{"model": "image-text matching model", "encoder_qk_norm": false, "encoder_width": 320, "encoder_register_tokens": 4, "fusion_encoder_activation": "quick_gelu", "residual_init": "none", "optimizer": "soap", "beta2": 0.99, "beta1": 0.9, "precondition_frequency": 25, "max_precond_dim": 1536, "epochs": 3.0, "warmup_steps": 340}
Rows from block 3 of the fusion encoder, named by matrix and row number. Rows with one number belong to one neuron. Each number is 128 + 24 x the weight over its row's rms, rounded and kept within 0 to 255. All counts start at 0. Numbers have three digits each. After the name is the row's rms in percent of the matrix's.
# fc1: MLP up (fusion_encoder.blocks.3.mlp.fc1.weight, 1024x256), inputs 172-255
# fc2: MLP down (fusion_encoder.blocks.3.mlp.fc2.weight, 256x1024, transposed), outputs 172-255
fc1.731 092:141147113128114148130099104146131133077136129101153159124151107118131103135185167148095144133123138140134164168122115114142158162096154120106176145104125127096115142130104102128157126122150143122131166122120123133098144116113132102156105159128118166116
fc1.732 091:071106132110140132115144138167147187178155102095150093132172130143142110145123146138102070102092125151099144127135147116137104132158123131172131118181097121138098164106113110127108117198091152104138119108119153119085129135127151141130147147125148103119
fc1.733 065:145116120120127131123120120147093145120125150118122122117088122119122132098105106140117110140078125143157119134111129121105105092128137134148101135150118176131125133101114130135158118094130183126142140114138097122128119122133116144125180118121109119141
fc1.735 081:151138111155114113112109164107167119095131139101103151098163103089143119114133182137113131142130135130125100124125106117170155124104123113177118121092154152124158173105094134147116097126122110148026152094143148169103171101158154136135072152159169141093
fc1.736 065:126130155157104156151118105130143144149144121135092109144149149144135100110112121122178108128113140125137126141086115137135124132075136084127044093167171133145145142159123102173104135109171119140193127143108136144154120112157133137130104116134126106140
fc1.737 074:168107125142114141114136142139126124160121126147132130136123123110127100128146123116074128130115131141146141103108127136134123136202135127090119107133096087169155130109115175166163101113148142174096142158093199118122113094123099075150123159156128104089
fc1.738 092:078191171103113126123141155132108127094135110129161135087155115134138147141114103094137133149171109117126131142129135119109112075147136139085087153121158146146080118129120144138134103113145139108168127106132103102135087090135139145120159172102097166141
fc1.739 091:123115154164114142153094106115131118089141121125154120141145125171133137086124137140130121130128144108106122140129133117100143158127082151151153126110117134100095156156130142143104133125159126106097089113066122145139122108126144142138153127112137128139
fc1.740 106:160159134102183150173124110164147100099074136142105111146143094147135119124110147117121109082105134103135147116173121119134183128099114143118097178093117180115146155161094161148107111156142151116138117139087112158096170086149139146101140131128147123137
fc1.741 094:129108162112122093152127125170157125114099135132123138111136115102161150110153145102118137096129146095123134176138132130102148149098115121125180102109109161094125143100109115103122159099106107101153136128085124122133096119100135109146132146123099105175
fc1.742 081:140155152121128147115151141130139137108151104109119138138165122134122103167117092128098119127158091142118157094102148057141135109177111110110140155080132155160091150119091123141143121127133093171140121119085097103148146105116153121152106109135128101149
fc1.743 106:138099137166130123114097130119159130150148165142092104099134129148145149120093142148118156129084143143127124137131126131131067121155124131116114105136135130142110107109149124141130128128125120172159122119087092137126091131145132123148141111142148125119
fc1.744 080:154154113104153128111156126134105121151099095105135138115119132131135146098103127124126146096107085125095149171144140133093122119113105111105139108150166109076115122147116166080164119097141142101141132104104128147134091067099129162187109143150083127110
fc1.745 065:145104157152123126143072135128153146115099135153111128128138117168077099127156119124122088133155168136182099127128080118161102179145102137179151129152136154161138131099122162093119141150125086124126152111166157131133115097136144117147136115091128126123
fc1.746 075:167090137105163135144147074140131121169130102082124163134138144144139119134146106115140130120105171165148131136155113170107126130155123146146132114106122096105187131085099095113142176132145136177118132129158139159091155088149113159145113154086120121143
fc1.747 069:146187142122116125141141136141137148139151143109167106130108137133135127160138124204103089104130131136080122126122187151129133146110106125168157142154131127130174137151153135111166127097144130167121135116131143120117149152123153133154099137121134090125
fc1.748 058:141091168134121118164108143141167124155122148140120105132132171120107095132055133136152094138092130116164143130167150133108152164128152146138128124118109139124154146171174130148116168156138115122189126157104146121111145139117119159111107144137143141107
fc1.749 101:118110131168133146119128089129131141131083189115126154142140100126124101168112193171093155122105138105153085111108119121114195148143135141114136138132107122105129137174108153102142145143131157170130170140140128122159117142169113111133124122135125127086
fc1.750 096:135116103138088145072149158113091111134107104152133130122175116175165125169137149109084134132087197132104146108129113133168128131149137094109131139111151135139105110134121157158139131153133101096154118129091115147119125111121131150146131116099132112119
fc1.751 062:125130141141117124132158125150106081122093118117111131148140164138118109088132134117150120161080136138103106127168079163142150145115131097174145138147123101133118159133107153131160175118093101132157078116107107153091097143142145100143121151148108120117
fc1.753 109:125130135171129105093083102185150127134123182114127134122101101131108124158111128152118109143091152145119083128153089148114141126184099105136106117133125130092145117124089152127138117111171123117143128154125122142089143159114114147148096093130172095111
fc1.754 081:149158162094142122111124080133127129118061159136118115110132095137122157091153110098128155169112117124146079131147097133149110140144136105167177159123084110135105163115120148145105105141160084078102104101164130180131100142113140118151141137142141154100
fc1.755 075:145124139145140151162089114137136104087085112138084109145125052169112120142158100097128146098079150168090118123120121174106165089150172148138105108108097160119143107128133135122160120116102130111136119078131156147097158172109128121133148113105144106177
fc1.756 136:149152158149169107068109105145155140132146051155139130085171114133160115141129098156126095172141136167164110156137076139132078144102145128128101127149152087148110085121113154124126150131136144136121164086147151152147162117149099131100147109096111128113
fc1.757 088:124077128089078091116126173134092165171085149093142125097124102124132136143119160124154142125137138100146128135109112094102080129123100150170162103102109162110174144118103128119088098139114099144100132087159121110113143121144117113141144097095123128137
fc1.758 076:130161123145124144086161163141129108155131089133136126130163141102164108141137104099106109134128107144108140118144157133101120153158128156111077141139148092150117144120056142172134115131126127130142163105069172127144187077140101105157168144108157107161
fc1.759 073:152181115126109113091139154087123103124129095105125132126128146116159153124166144133153133144093142139130145094090116087134142115142152148125166144127120133136129165098121139126147113106067113101127193090170091150122165102141167188162137132095123071128
fc1.760 136:139142175134078120137107119085114135128132155130112133134122128149159169136118103124167088164148099154079155116137153146124146121162109131123104149132116128105128165151140128071127093113114127132156107128167138126154101157134109129144132101154115134156
fc1.761 092:114105122128138159143090107110140105143130090141122129159162091142127085165110145158172153125129190129150110110138144128134096115108140127134136127118128145147142141147095107145199159145118104147106181095151138180113101134097146150124149148107120137138
fc1.762 102:147127169164168139139100105138113104134143128099104146144127103170128153144106095131140151136144182127137117114164095113155080153172104148126177135070112160100142138140089161148108126150127103115108171119161171141133137112090156108129125110115157159087
fc1.763 120:168130104111108130124097112128155094138102164103121117129122063150111113173122144122155132080117117107168118125119121119132142073104165116070146103092113136089137060131136123118183129116110105111106165089110107104123127142127124105120101124140074137137
fc1.764 142:155159132096136095091138146154120080065112078102111113130123150126152143113122122082098127132109150133131134140110131114149095123093125101094114086139172170143130088119125106098073133130122133126110145134137110120107087091129138165119118142155089078152
fc1.765 117:143118142169127112109077107153136135102100148142114148140118140153121125140132120142132126149114163131137112100112098116170101145161107113145145141130118137109149110180119158130123142157136096129090143136156175152114131138082135078139089105143165133112
fc1.766 119:121148142159118141148105120103152077133138084178104154121134132120102125128118111108120080109126213161125098128094141140123155141124109128157141117159161119139120156138113138162116096117128104140125128178107121113140134082130137128151121153108121134119
fc1.767 069:118112172106166122100134134101107129121148105178092144102138136128122128138094107113097151123184145122184112125153131139121129154179161146162156091152137113161165134107115126166152123090101134154148208113142124130141128105133146101149109109091134107161
fc1.768 090:102149084118126160042136191118128183181124103137128127088116109139121144132161109103114114115146109133129142155094131121116112151132145121104095108106133077129140141120124140123126158184125126102143132105172139134167116109105108148168156149161113085147
fc1.769 090:081089132115121112101063109121132171158132155157103079144117118136100152174119139126103108130154105144122139148149098117131188158110136112144096133125148090141119181155112128130154154194106119086161126170105087132174135154140118143110075117101113116114
fc1.770 100:120120148099088093132124164121109162098124105110101162141166129116130161113111115099132137116102109144165161155105123098160158157168119129098126104098128127157175166128126107174085160098114159165128152169083163132163163113147168088086116104097072155156
fc1.771 096:139183138049147103112181127135107152136102077144129123101142132155111135127124135065121122102153115127154165169166129123104082128141122147112118115143152134169128117086111119131100133106136158096162129123107146091160111097133109154109162118087081147177
fc1.772 055:106144162169112167126125102112126098096208126133128141122139153118083122145131150122099116133137162144128138100135084108168139126130099165119102181083119144160103118110126107122105141137134066102163104122098142128159127126159131127109169128104131160160
fc1.773 121:129087122168122113136130113179114109129134136121136065126112114112165104129144169110088117143085126120126144146167122125130150102145155144103116122128123159129140128148150144145131085096126121134135105192121124118138131097114135121164099130149142112173
fc1.774 073:116103141133114159118122145152161155111115125132092156109160115130168095130129097146131133100095121170139159107069146132108129095121117113121164096066116127119169169141101141115131099131147130151107150132136160155098120128153088119171127125132142111175
fc1.775 109:170157159137110130139137152167131123133135141124114146149109131110136109162101084161150121095103121138123111111113137176134147146138127101130116113123109152142098121161132110100163138125155114173179147129139143133154108108118074103132131105138111103179
fc1.776 123:099149133152131111160141124117144129124089119115107157157136148108140120157123101104126137114102119095157148110091129093124117142110159079125151114096176112110145171111104087148124168107099118171091119106099118166105137091121126125153144118123119132120
fc1.777 063:109125154155119149172127100104113112146176092160116163134133173107108149131099141085136144118130175115127131142133143142107132119197146144152119127092122171115115134131159116170145187132123127157122172137113143138158131124139147128122110134089114156129
fc1.778 150:124122144112108120135157178106096149145129158122087118099149100135112152084129097112148183116134117147134150133139145150150158134115128121192139071149131099124174135122117133143097115103132143143151145103127154089124098135109093074098132125134122106152
fc1.779 098:090130124125096139136111095141101123081169144158125176118124103083105151116118169135130094174144155141109084137119108121134124144171112099151150126160113121112078104133108194122117120134119114103115127128137127119143096123127155106120119119090135138137
fc1.780 076:127144156119089142134151115074155068133163144180115107105150147149123146125094128128140128104135123149141142119118152154108144102148140122132057121138161165128126112145139145117129096166137130085104159126116146156116097135098098095146135142091119154151
fc1.781 070:158155129129091144122124065129120110123138087134158147076141169159142158129147093138180102149105143105144140129113101124127117128134135117185165158134125138162109154155141136131089133134096101134140140137118148137151106144109109146117108106108129115153
fc1.782 084:128148136115134120126111146127101156139159181114107102168109151129106141107104087091126127111134110114113147113129130155160151122087102132123068121136106122155110140152157082123120140117144149101135158097112110097140113141135132144142145128085076143159
fc1.783 068:117136141204125127107140072133169138110064125142110135090138108091083142113127159110106110142107143106095120083147104106126132154149087101160124137104097156147128131144140120111136121117078123152104132126154116166101108124110128117154075139110190135108
fc1.784 069:117166129108127156112119115154112105113115144148156105109102124128137125124158133110067094156135117119144111089112068111136163176133160139136167128099152147099118131124123170132078073121096132105143145093116129167117133101164118084137088162138118122136
fc1.785 092:161114102132130109115147139131106125097153094098103130112073170167121118148127136144118097132129157119120134151111119104150092172123100150158122089100138113143129133104140144131125132129158115146092125110132155125140121125126149105123140141127110109147
fc1.786 073:147072138108097114147112171110135187117152165102125117123166154109115142102094141144081146139129149121158119153123113162117182144114110130131108134148124145146168125104137099105137179111104117095113181121150140160114131128135075095117127139153115103113
fc1.787 075:128073142125110136150142154107127192124107110153133126141113118109093175137126104114141078117130107135140138107115107119121126107108140136121133146137100155163097148141154134142135139110116112113141151126108124089138106092102102145150144122134091101114
fc1.788 079:144135106155109207162126111123146154121098142132155129152130129154081111134114123141130098164098105083156094106126123145139147153103097137155093150114105116205083171133139105124106161150121126134105110107146144142100196125131109100121118110124116122102
fc1.789 130:134106135108133121173142169138135131162103133136149111134130154112127108129132121139144164084167113110084136083139126149087104181100123137123100129137104113174155131120140109162096170107119136114154146161114160091152126119142144129100135089140120111150
fc1.790 067:120147132141162115075106141116109095132177101171169120129140143159092100128155099110139132120108146118129144103120083125115071127157160112132113163129112122146089127138088143114140128122127162143106092148126158121138121129117130112163167121121122094126
fc1.791 097:155117151074095124100141144094159122149122101113145143122144126125132133109111128169130104096118160105107132145121157109133165141103123122113118128132140114146127084079146105099144130072121137089141126104086146088129136126158152163145146138148064080162
fc1.792 144:126115125114109136123133106124109157156101110126110146123153134135160125123151179149143142124139116093133116132131116132131153172051126115159161123090091123132131134104093107122148141158109099127138154106104146133150103148088122093168109189112133125129
fc1.793 091:122134140101135175144135125157123168152177110097121143150127156132122094131146139166152138160104118101140128077145146141106097155145124097147152156136098122167141129162147163146131131131117128134098103151123161125141108078121106163140136133064112089134
fc1.794 111:152096157078117136128093131110118150112108119093157132125116116148112168122121119095145089103173117089161106098105101135139165161084112152119135122118088142124106149115142133117135145144123084097110123113071151141144130113127115093127111171127110103180
fc1.795 096:134124100102175109131105167132105147118172134061151127140127147115148106135158158134137086110135129164126098135114100107134127127119152134133076096168139115155123145139156098158130158110141120124105147098127135137181161120158147159125092110109095080104
fc1.796 069:108127135114133164141082124105155148127163149106090162126145150132102130148119140116090126107121120161131074113146165127106130154114136109128113145171080140155151171168095140094115125133142117162122186157124162143109112121110137108133148136099153147122
fc1.797 097:113052120192119158152084120106137120159123153161109132123125127128127129128136086171136112111075120182088096125106114152130139145127096109093158164091151129100094132132150106137105128134105102145113162139112147155138140156089165101141118129136145137121
fc1.798 110:096137120158108161187122125155120140117088134110093151136148119143114158140113146148156161114139100125176135094114159127102167138111148134132098117114086149122146137163143122134122124156114146166157161122090139149117160124118138105095104173113120127141
fc1.799 083:115125161114124133134181138125127149122148115156088158153182108116076153101109121120125123099150114106179129123096178107148141161068138105159128091152118125124106147130163109143118143146143071138143092116067086120115142081086140126131120127151156113102
fc1.800 090:138127146109121121153177150084148123131130085089142142128089161167075120141114100149157126163176161094085114149114118134093127161143111159109137152177110169186111122162126101091112208131166141111126132131130142140138105128116116152129070138108132170150
fc1.801 119:142136117086143145147121133100121098120139084167136128123111073147142118182135130130100096117117160115167108111137127157111178131162160145100103132094110148166119135083114156137180114073179124126098104114121124147112139141151129140160157155133105152150
fc1.802 093:142176183157113124141110153138171084171109148123101165126162144147123153131123143131129133101102145131116113124145121141155142139162148106109153129091135128150168147090112112130169151119107136144117114109168137150096091153155146113158093093083102083130
fc1.803 086:142154148079143091082139117173106161140141142081118165140120128078120123109148096108135139114117135124102130147135146112117157080176089136120155099152145106122155110144167153115158137137087125132105148135133147123131136135125180128127132134105117101120
fc1.804 063:145102130148124122103126157085146095097118116164149096146129107113104120153160135139140107109194185082149102162138087097139142148101133152162155108090122099133099166133114123133125152167125114137112150114126148143156123121119156138105081154136125140100
fc1.805 092:147165093135112141140122122132124158139101088114113139143136102144107125104135098155133149116114133150142136127090140168124104155127170113111131077101097150114150165095133170153116115127112121142154116130136160167101125142136130157115118140132126122142
fc1.806 131:111153152132149100166151138148111099118139124103125127110122158052154093120119096142120129123096163110114153111124143091115171172098172125102153126094146121136130115126126134100154111140133157128141094153133123127145077141147135098130190133108084096145
fc1.807 080:134135145114060158171120142163164161133131148123105117105151171151099139110140100135154111135109120132124166123165099124116156138121131124106154090082122115173146172125163129120133122156123105123159144175125121124127167099134115148084104129121109142088
fc1.808 083:133100154145138156125136137091118177150084122110121144130129147146101092054099108134125140133141114125145150118130140159109135131135161140154147123154049115126128156131126102096136150107105131119111175098138138143132122151126114080111127139118138126115
fc2.731 089:131125155143146110133128131134158069162159132147098135149132111099133181125084101119168130116125108116118087093156130157133134104130131127142126128194136141170185123103111144133121135152093108121130169164140165134166105169119134113120134095133153099101
fc2.732 093:158127088125109140116133140108129128113157088117132144100092143149162129154139126124138132163138145143161132123140101091143159120162129076126179123086153140149145149146124095128113124113135104148097137108147123141157065137111148145122178146151107134152
fc2.733 071:126166106093095106097164183122117143125171091108174108135156145096133106112131117123124134128159119110102155163127142134144160160117090153138144106102153091150126108098115101134109113154126083161112139136152146088166148129102102124125105134156166131144
fc2.735 082:121121143091124129130119092133106116126128103151164100139133156140145123139146102123124143118104133135137127106112125167119111115197142101118115122141147128130100096169168118121100132124188204081215134125105145103170097139110148127110144118090119163141
fc2.736 061:116126117106174115065146144129101175141140148109175131095134136130129147138126131127111184138159108121128156119157159108100149155072119148124136161116165164111116126105115138153097134126126155099108110153136177118143134087141129100115103180114153138152
fc2.737 091:094127103119137133148133116123142114115139124138123124120127107160158110121115108147129131123132146132150132133151155132108107112105115088122144166093176161118126141126066094096124189111162119157129100097140122151143099150139198168119135108140146163176
fc2.738 105:171097112121144081176163118139145099143129110116117150142133142149135111119127169151131123107141127126148102116124132135156118124074112150152130118109081157130160133130105102117137132120131066180078152121146160135091154128134112121116090082183132073129
fc2.739 098:142146095127136109111132137141146116108147114138075150105074135084135120123118101099097137108101102149155105117125119077139122086118142132083122112128140141171154115067096105129141137158134123140131134141142129096086090159122129089105100123153101139129
fc2.740 096:111102135113092157106083112093149137131157153129142123147099143174090111097156116109150117119145116126145104126106102140145125169160094127131136127129123124125134118135129096120108118160155136080131160054133156109122126122111149080106117166073108147121
fc2.741 096:133113110171166107103143110140154107145112091100112133116142106150120104121166116126143116127110125152115143127125112129136125119132169144102121133136142131156179119146126143157117079148111135108104168161117113108094107153173130107159121143190126125083
fc2.742 079:123115097120131161175152194133131112150122137141126148115071136162143114118137153127116147129088129109163134127148131189091118082094142121134123098167115082101132135147080169102155137111171184086121134143101138135091123136131137138139174128136118131150
fc2.743 101:090138164143122133174147153110119113105159108154140140121117109117113140147148098127144099128169104132129116092126111137142199159164154166109129127139103136155109103110083162104136121113119126104115136158105158152118133087085099102139114081090154150117
fc2.744 078:153104139109085142158129125137131157102108174119121133124107159161129141169128133116116079125126148140127178097148148124155095142117139118157133125098131116144149142143155084130100118160145109134134110092117113123074131143124110126094146169143123117177
fc2.745 060:123102135085109113079179135122109136154145118113195117100128165137148148122119126117147135126126125131102138122119130092151155096137085103106125174157136104101105141120126129141153121092174166091135179153112135153128127140091137155135105126132130125130
fc2.746 079:115135125140120134128107135111136111102116160168157106115108125126116125157137132111122129142141110136108140127093161116112076108104103137093089129135124130153127095176136146152140154129093139131155140124096127156151124131149150170088086131159116164116
fc2.747 072:144086102143147167139144114110141102089114140119125135110152111166127098111102114140125149156129163147110144135133086142093100177132103150145143127127103157095103151089112110160102107155110123146131095098114155159096115128121094171111165114141084150133
fc2.748 064:085148118102148142101167146100127173158154132137139145101130151115134125125163112114068160094117108127137146144096118095153138123133121145088085147133157103127102117090102134088162119105149096136108094102138147141172086087124122082149119134112134120145
fc2.749 086:156119135108068129112111133089128137126134129143162082120079138180170151081134101098157101097163111130156149126127146101158062127117110088111131147126159152085125113122115121136087135111162107075139164098128097112137121116112154126106148129114151148144
fc2.750 091:127141145129158152144148100145145131107118073133117118114111124083122127146183134124165133107143091098135119105154095122063133185060131140126151136139142117164163143158164132100138137147123146080128169162162182098136097118092141085119119132125142100107
fc2.751 063:137125121136132117136108154136161127131139116104125119118125094135122117120106121138158135111102163109138134107090159149119115156108107150126116109128114126161128107148096136115120113153181133155102155153127163190115150105111179180136114149077093127174
fc2.753 092:107095102083126152191151126095123149108128122131112116144152112201100125108158149143122096112131131139157128105132148139180161127069106091159115126132105150119131158166153123117114141151132141117092111104176161159158112112156156133102129106134136169111
fc2.754 080:097150139143118125116121185127122146151187098105128158102137168099142139123127137135145139088143134113114170114127115140132141120135137147079086117134140105133104098154130119082138101115092153115148173134095121115133111151164105093094125072128106099120
fc2.755 063:131174134128127158149136101131083130133118140137133128109126143106094127090110156181091090152152089045120116124096126157140108157146128134102179139098142143155112180122112139122147105146177125114122127129129087115138092114128127104127108176127160194132
fc2.756 160:124107161101109140141130096114107095129077178124160126147072131133114124121116143096151153110135097110114148082108153129132139104134081117150112178131108133107138145178158137187132123146135119129167130105118110140145109146108121159136107146113136157165
fc2.757 095:105120135139150158105156076103123092130153138115109094108108142144067102141117105124113131114138121101147135083088141127133165128124163078115081158149143159103091152151120137147146155117155138122138190166107133144118083147129116167141112109121122135122
fc2.758 082:125089094126111096176121114155141072119094142106098142142136134123146118169109135157115153129130115117162113173113131174142116105143131115120130119126125151105159150155103112107133110102132127174106122161144085116138087161147121118160094159150156159139
fc2.759 076:111100150103160161171115068137129139141097131112104105140143100123114108147098134148126124123112093178128124145107108154100141141159115120148103115120155127103167133129110101164105142155106089109098059151135134101154096124097109098139127119120156152135
fc2.760 143:087108136147134153138130142141127094153115128123148121116140103128127133127123135141088166120135188167104106144174145148133080148149156118160162105150125117129121087158142136163117183166146175099122113125148116119127159157102143144147143184144147167110
fc2.761 095:144128160126143169121111122118104140149164152110125163105094123072112166148119117094126093091138090119093133099108143100144181149156071136128166123150160145131122162101140131153093136144134153142147151146105109097146130132122132145135099104138112135155
fc2.762 091:117125133138111170124099069124086123122059155130092124154082147116103097126154138127097089117116113150117139120090145123137156111077123118124080133154146158137102156168118169120162170105170123112128169150089124137059136152158089155115125140101131117154
fc2.763 116:106141116139144115138156097128122087117140123146129143118115129124162139100155100112118137165166147146092128123146162134161122137130092109139159115114134112156100185125146116102104130123143133179138068182135126165094128151107138132125116131162154110131
fc2.764 112:156160078133126127145138156135148169163106164155127116130139137124139078110153130149134138128112137100114108128135132121101184104124128126100082141103103096100109157109162108149138135136109158139131096141167114144108174136130104126143123140145146192124
fc2.765 101:117117099138159167140154081126128111131099168111123107142147109161095077133115148139137136075129149100147126156131123152119130139071111108142100159108115148116117158152115127121121137122139147121101175106136128131098139138192155149095150156079142167142
fc2.766 130:165114125132108131111118143132087134154149150091143059134095157157108114137153115141146162120078078131108150156125163104122126103117128130100081148098110111117163112121106115126125169109122148098160121115147154099166115175136145190128126131127109127150
fc2.767 067:123147103133129135112086081112126114170119136135143095124101124102080148100168130149144129121104133113105119125097108105097144071125117126088097154070128147094110117152130116150118123118160108135158108139124141086155108154112129183145161134136131172120
fc2.768 088:178092177124148122188127105163146073140107119150155117131145158102151130151121151145102136171141124099073131077127118131090164107123113146165141125132102169125153108168126146155151123105123135133112136158107140100134138134125132113137103126115148133130
fc2.769 089:170157064118173134112159085135128093148141100107151145093133140091173126107183097120140107131079172136153125094089137111114115106139159108110122129134110156097109129140123126168142121102099144148118127133165162130065162102141088103149138130174149103128
fc2.770 090:117124111135108121122139125111154140110149152128139145121124069114126078133141139114109178140157162100134106135118110166091130128100113133105120163129113082112107118150084155137156107117152116136135136147143106131125076160130107120146088107142177122146
fc2.771 093:089089108149109158115099133141181083102126132131129089132086148106117103159146101147158130161111143126133143074111134129145102076131151124150118105132120099114116145160174116118128141096124105171109116167140089169149140120102112151149061113125146103075
fc2.772 056:152087141106149094126133138143117159140121107123132106122117126131161128113095109100146140142131096123158106097117152079100177109139127117137075096128108158129200155206110132148102097148096145132114166166087103173118111125149101135128079148136101101103
fc2.773 125:115107130142133170122123114097132108108149137128101140094177124148117158140100116146135157120148143129138117092121137124124099123101113098115138156123109069121174111122100121120098123202100135111095122114121127138115106170129125116125138140147129111065
fc2.774 081:110156121182142115136138063128120078142155142121118142166141122083138094139097163128114119121136152073100093180154101115098120154104138142157078113181131119111074161117157128128156146148097130135136105144156106121177135120143163102114160124140151164118
fc2.775 101:125149142126168120120117149072117144107130126114129107126165136159089110122134139108133111149129127084115145127134123134130165132128150159131142124138123147164155143111146140165141150136132132128116087084106172109116129129175155149114135147119132149102
fc2.776 142:108111163104099156067121128140149130130150134138132104099085126129083161127119103127154123102141156127132143093121099150125175116166100161144090155128044083126084115161163128123112135138152161118149108113152122112135151119155121124099083141098152115141
fc2.777 062:160152167127157114156121122160139108119061116100101130128086107090114093123162114140118093130120095148112138098099175146146118145122133115112137132156136109158147148143142151112101123101149095151109119089151121093097145142116089166160097128135129115158
fc2.778 146:152128122120134161131128110137177173108137114121107136148108151104157112163126143133112117154154162107120138091131137114082159105139122170111142178078098157170099159124124163107175139133131121128125089120139086172118152119115130167173130153115137127133
fc2.779 081:155125134110141080101127165115121162162118163099125070127162145144129123118139154137133136114102078120152131078080126098146113120086126138135114103110128085141114140127167127122128123107143147165129150120142120117152144175150079159135113119144103139120
fc2.780 084:144161099136130119157115148158098153131090126112131160160139133092155130079132107147119142143136144141120132160137134112142094134113163121125198130125097072116151140162206108135146143098179116171150096150130122140066144135103127196138134138154119105130
fc2.781 071:128130146123122111099118119175156148143085109139093105082142150150107128115169135107177151111179114170173149098117138100139087145123142162120112079079128099132153144137135124154138129117113116151111130140178119167091148120080107106192115116147117156096
fc2.782 085:119102140163097128120131133119090137132144097157146161152132142151126093149118142117093145153158123166145134144132130128131151116161087136142132099156152119139148108118131097131169155139118132189140145128106139090154159159138124130130128133105169131088
fc2.783 077:106139155126076125115104147085109159109182122134186102146154118195125145141139132184169099150157109108148139151142123135146166125138107120086113157125138094103126098109141121149090096110141174056164163121108121090167119130163138126110125133091106143110
fc2.784 070:136083141146117103142092153109138120157126094121074109126132167152132117112109123144177145108119088139122109133139169119142093071163130112108101124142137119113175124112099078125127142173167129142095130170132104143156127132069165136161145113126089109107
fc2.785 098:104127155132133135102102087135157101150121140135161129144179164115137134105162113127175156147126100169156121112106115153107094079093146108119098129182074138122127097190113105149129163146133137121145157146167131143129155074115112160130118119115145111112
fc2.786 086:135145125164139165102112090138126085144127103159131090150110108191103140120121121125141106145103139126100089127114138159090125131125135103119139104126139138145105158125100128155102118132158148127170094110111161114152099138114195161135191105123148167137
fc2.787 077:127116181152096131116144129126115146145177137143170121094129135142119097076120130105154168118154143092140099108126113119133124125081123139137096138083127083117130116135123075117094155119131156142125137092136170150135173125133104089084151099122190185112
fc2.788 070:155106078112140118151085137139090106133147112152119101158095123142169160116163117187121144127131162141150106108101133075097118142145133108091139128100134158112141115115102113119117095094132109129104088173145151152115079115104158124141122158133153133109
fc2.789 124:129117137132142124141151102118090163110118129139144134148124098152100074128147142109142107164139146130142106138102126086149156083130115106172154149084108126142100127194153132117165111127129151120119130108157136153136179187165090170121125188137149170146
fc2.790 074:171103150098126094177121130131111154150119109102133141098126112127138137092118086124142121128153106102107137118107175107164161147095105147088112086081145120145169140113140092106089159116160091164100098129143120143106134127136152126107126104128108143158
fc2.791 101:130167159158134117189126127118127173086134121152145105137133130115119120170122159125129117109176093142149130104156108113166163083160098127080125132115130151123180140125142118136152107130125089129118139137154089124132150167145099095131095119120112180124
fc2.792 123:138126106165187151134074093140126075142124130140141123117129112117152131105151093143128093119118129138160118134121140168103105092200169095073093116168142132105124140137102179132121122114178134103151112165116113129101124126183102141122147086132158171102
fc2.793 084:126129134123098121104153117116169108104153125132157131101148098137124134153140103129115147102172132172099133137127103089162127189143125152148108115123186152185139162126138109163101145091178119143105140111132091104167096148113172138115119103103126154142
fc2.794 104:148122139156115102110135137119134117124180106151131076133154140118150074119114135141102146156108115146103132133137137131114124094138114071111135163091168125138202106113104075120094114074179144127128108192125125138163105168152139149137175130150101124098
fc2.795 095:137129116155130168154091120110128103154067121135076133128099143138130133135097076135124128144082142123110131138114140186073133108153121133129132130099144125110149173125093105126105116144129114131116096128111078113109066170123131127118161148137143170148
fc2.796 075:167134172122123124153135154107134123160143128128179101090112114146141145127109167151141110123107122108153151124081094086132173127141131139115124131082163137155111137123119110120108149105141132116123108107130124149151138148138154131117100151123136129190
fc2.797 100:140127154088135090167143140154141120116130138093109135108139131112151141140145120136121125094108159117157154112175151087136139144124142120121108131118136154089143132147129179131140158114155166086124103102132104125116076114189079133128108157106140107156
fc2.798 099:159157128098169140085149073100138121176147140156163115106127149092100100136145103136099128136131125110130095120123131137176113133127154129110111160112162139112111117117096117157173122108114107110125100126179112112152128123116104145148134145141110130108
fc2.799 087:141134103165137132161142109154132102139150106115139112114079168159149073126125119108158170169104127129116110117136105099110101110161140125153140133110107139182155153118118126145145121123114175160130154148154142127131116168146104132118137121121093140127
fc2.800 092:135133132137138134116117124170151133139119141150124154109149123131154128121147156125121118145118142199167147114157134121172073111111117135150152134109096089104126126120136156172142080128089097154120132143124103117046149145085091123170186107177099087122
fc2.801 114:080142125156125136112098085142111144142174104114139126109122142090110145119131111120129134149136125145066133147116080130157074109128132115116164108164125102128168109157129136168115129170075137099142169149141162122144122117104138119122098089115122108076
fc2.802 104:139130107134168163138156095100127141111131125130157123170138111152100086113117141142133131146129115137154120148132123166114171137138141099118124148148147162101118162116132163152095104113137125113148170119094158126113128126135131147127156137094152195140
fc2.803 089:138133113142087124143147106103133086071161102134152130133152166120152084139108148088110145122115104100093131164100136160123121124055111119109084135123116117114137134100142124116148118093085114176137108155131141101124141121150084172109155100183174152145
fc2.804 058:127146158139123145142140113133105151195120133079110153107115150115114140103129120126142142143115095151119137077118174131142135140146115128112141152160148123100144100142146164115092104092117122095117189129103126104127137112125121132146108138140104079163
fc2.805 097:162139164096165107147128180123120118130146152148161139139157159139157132121145100137125101150071117115098151151136111121131159142088107137132107149138158120122103140113116091155116153163112146156143144150125072093161138147081108127119156164115102123137
fc2.806 154:153138145124126115060129135068100171146095143123139091130163137160092135107104169118151134124123105134122094138145097174179121133129128097146113094146125124115129153125102127165097104130140082135105170099156129115132166108148104114120080134120145162111
fc2.807 078:140103115120164125081134120100155113125131100138130133134122123101115129147107127125126164097149119129146122098110156107119125126143103117175093156123119130114158143138122098171131115098136140099085096097146132135136086120070138103183121185127121064145
fc2.808 082:121132114144103132098128097122142128178116143143141143180131154134150141106135076124097096152099178167117139139105139112150151098216137145113143125146146142137109125116113170136137124095139086139167105147120100096094132134149135142123161114136095144106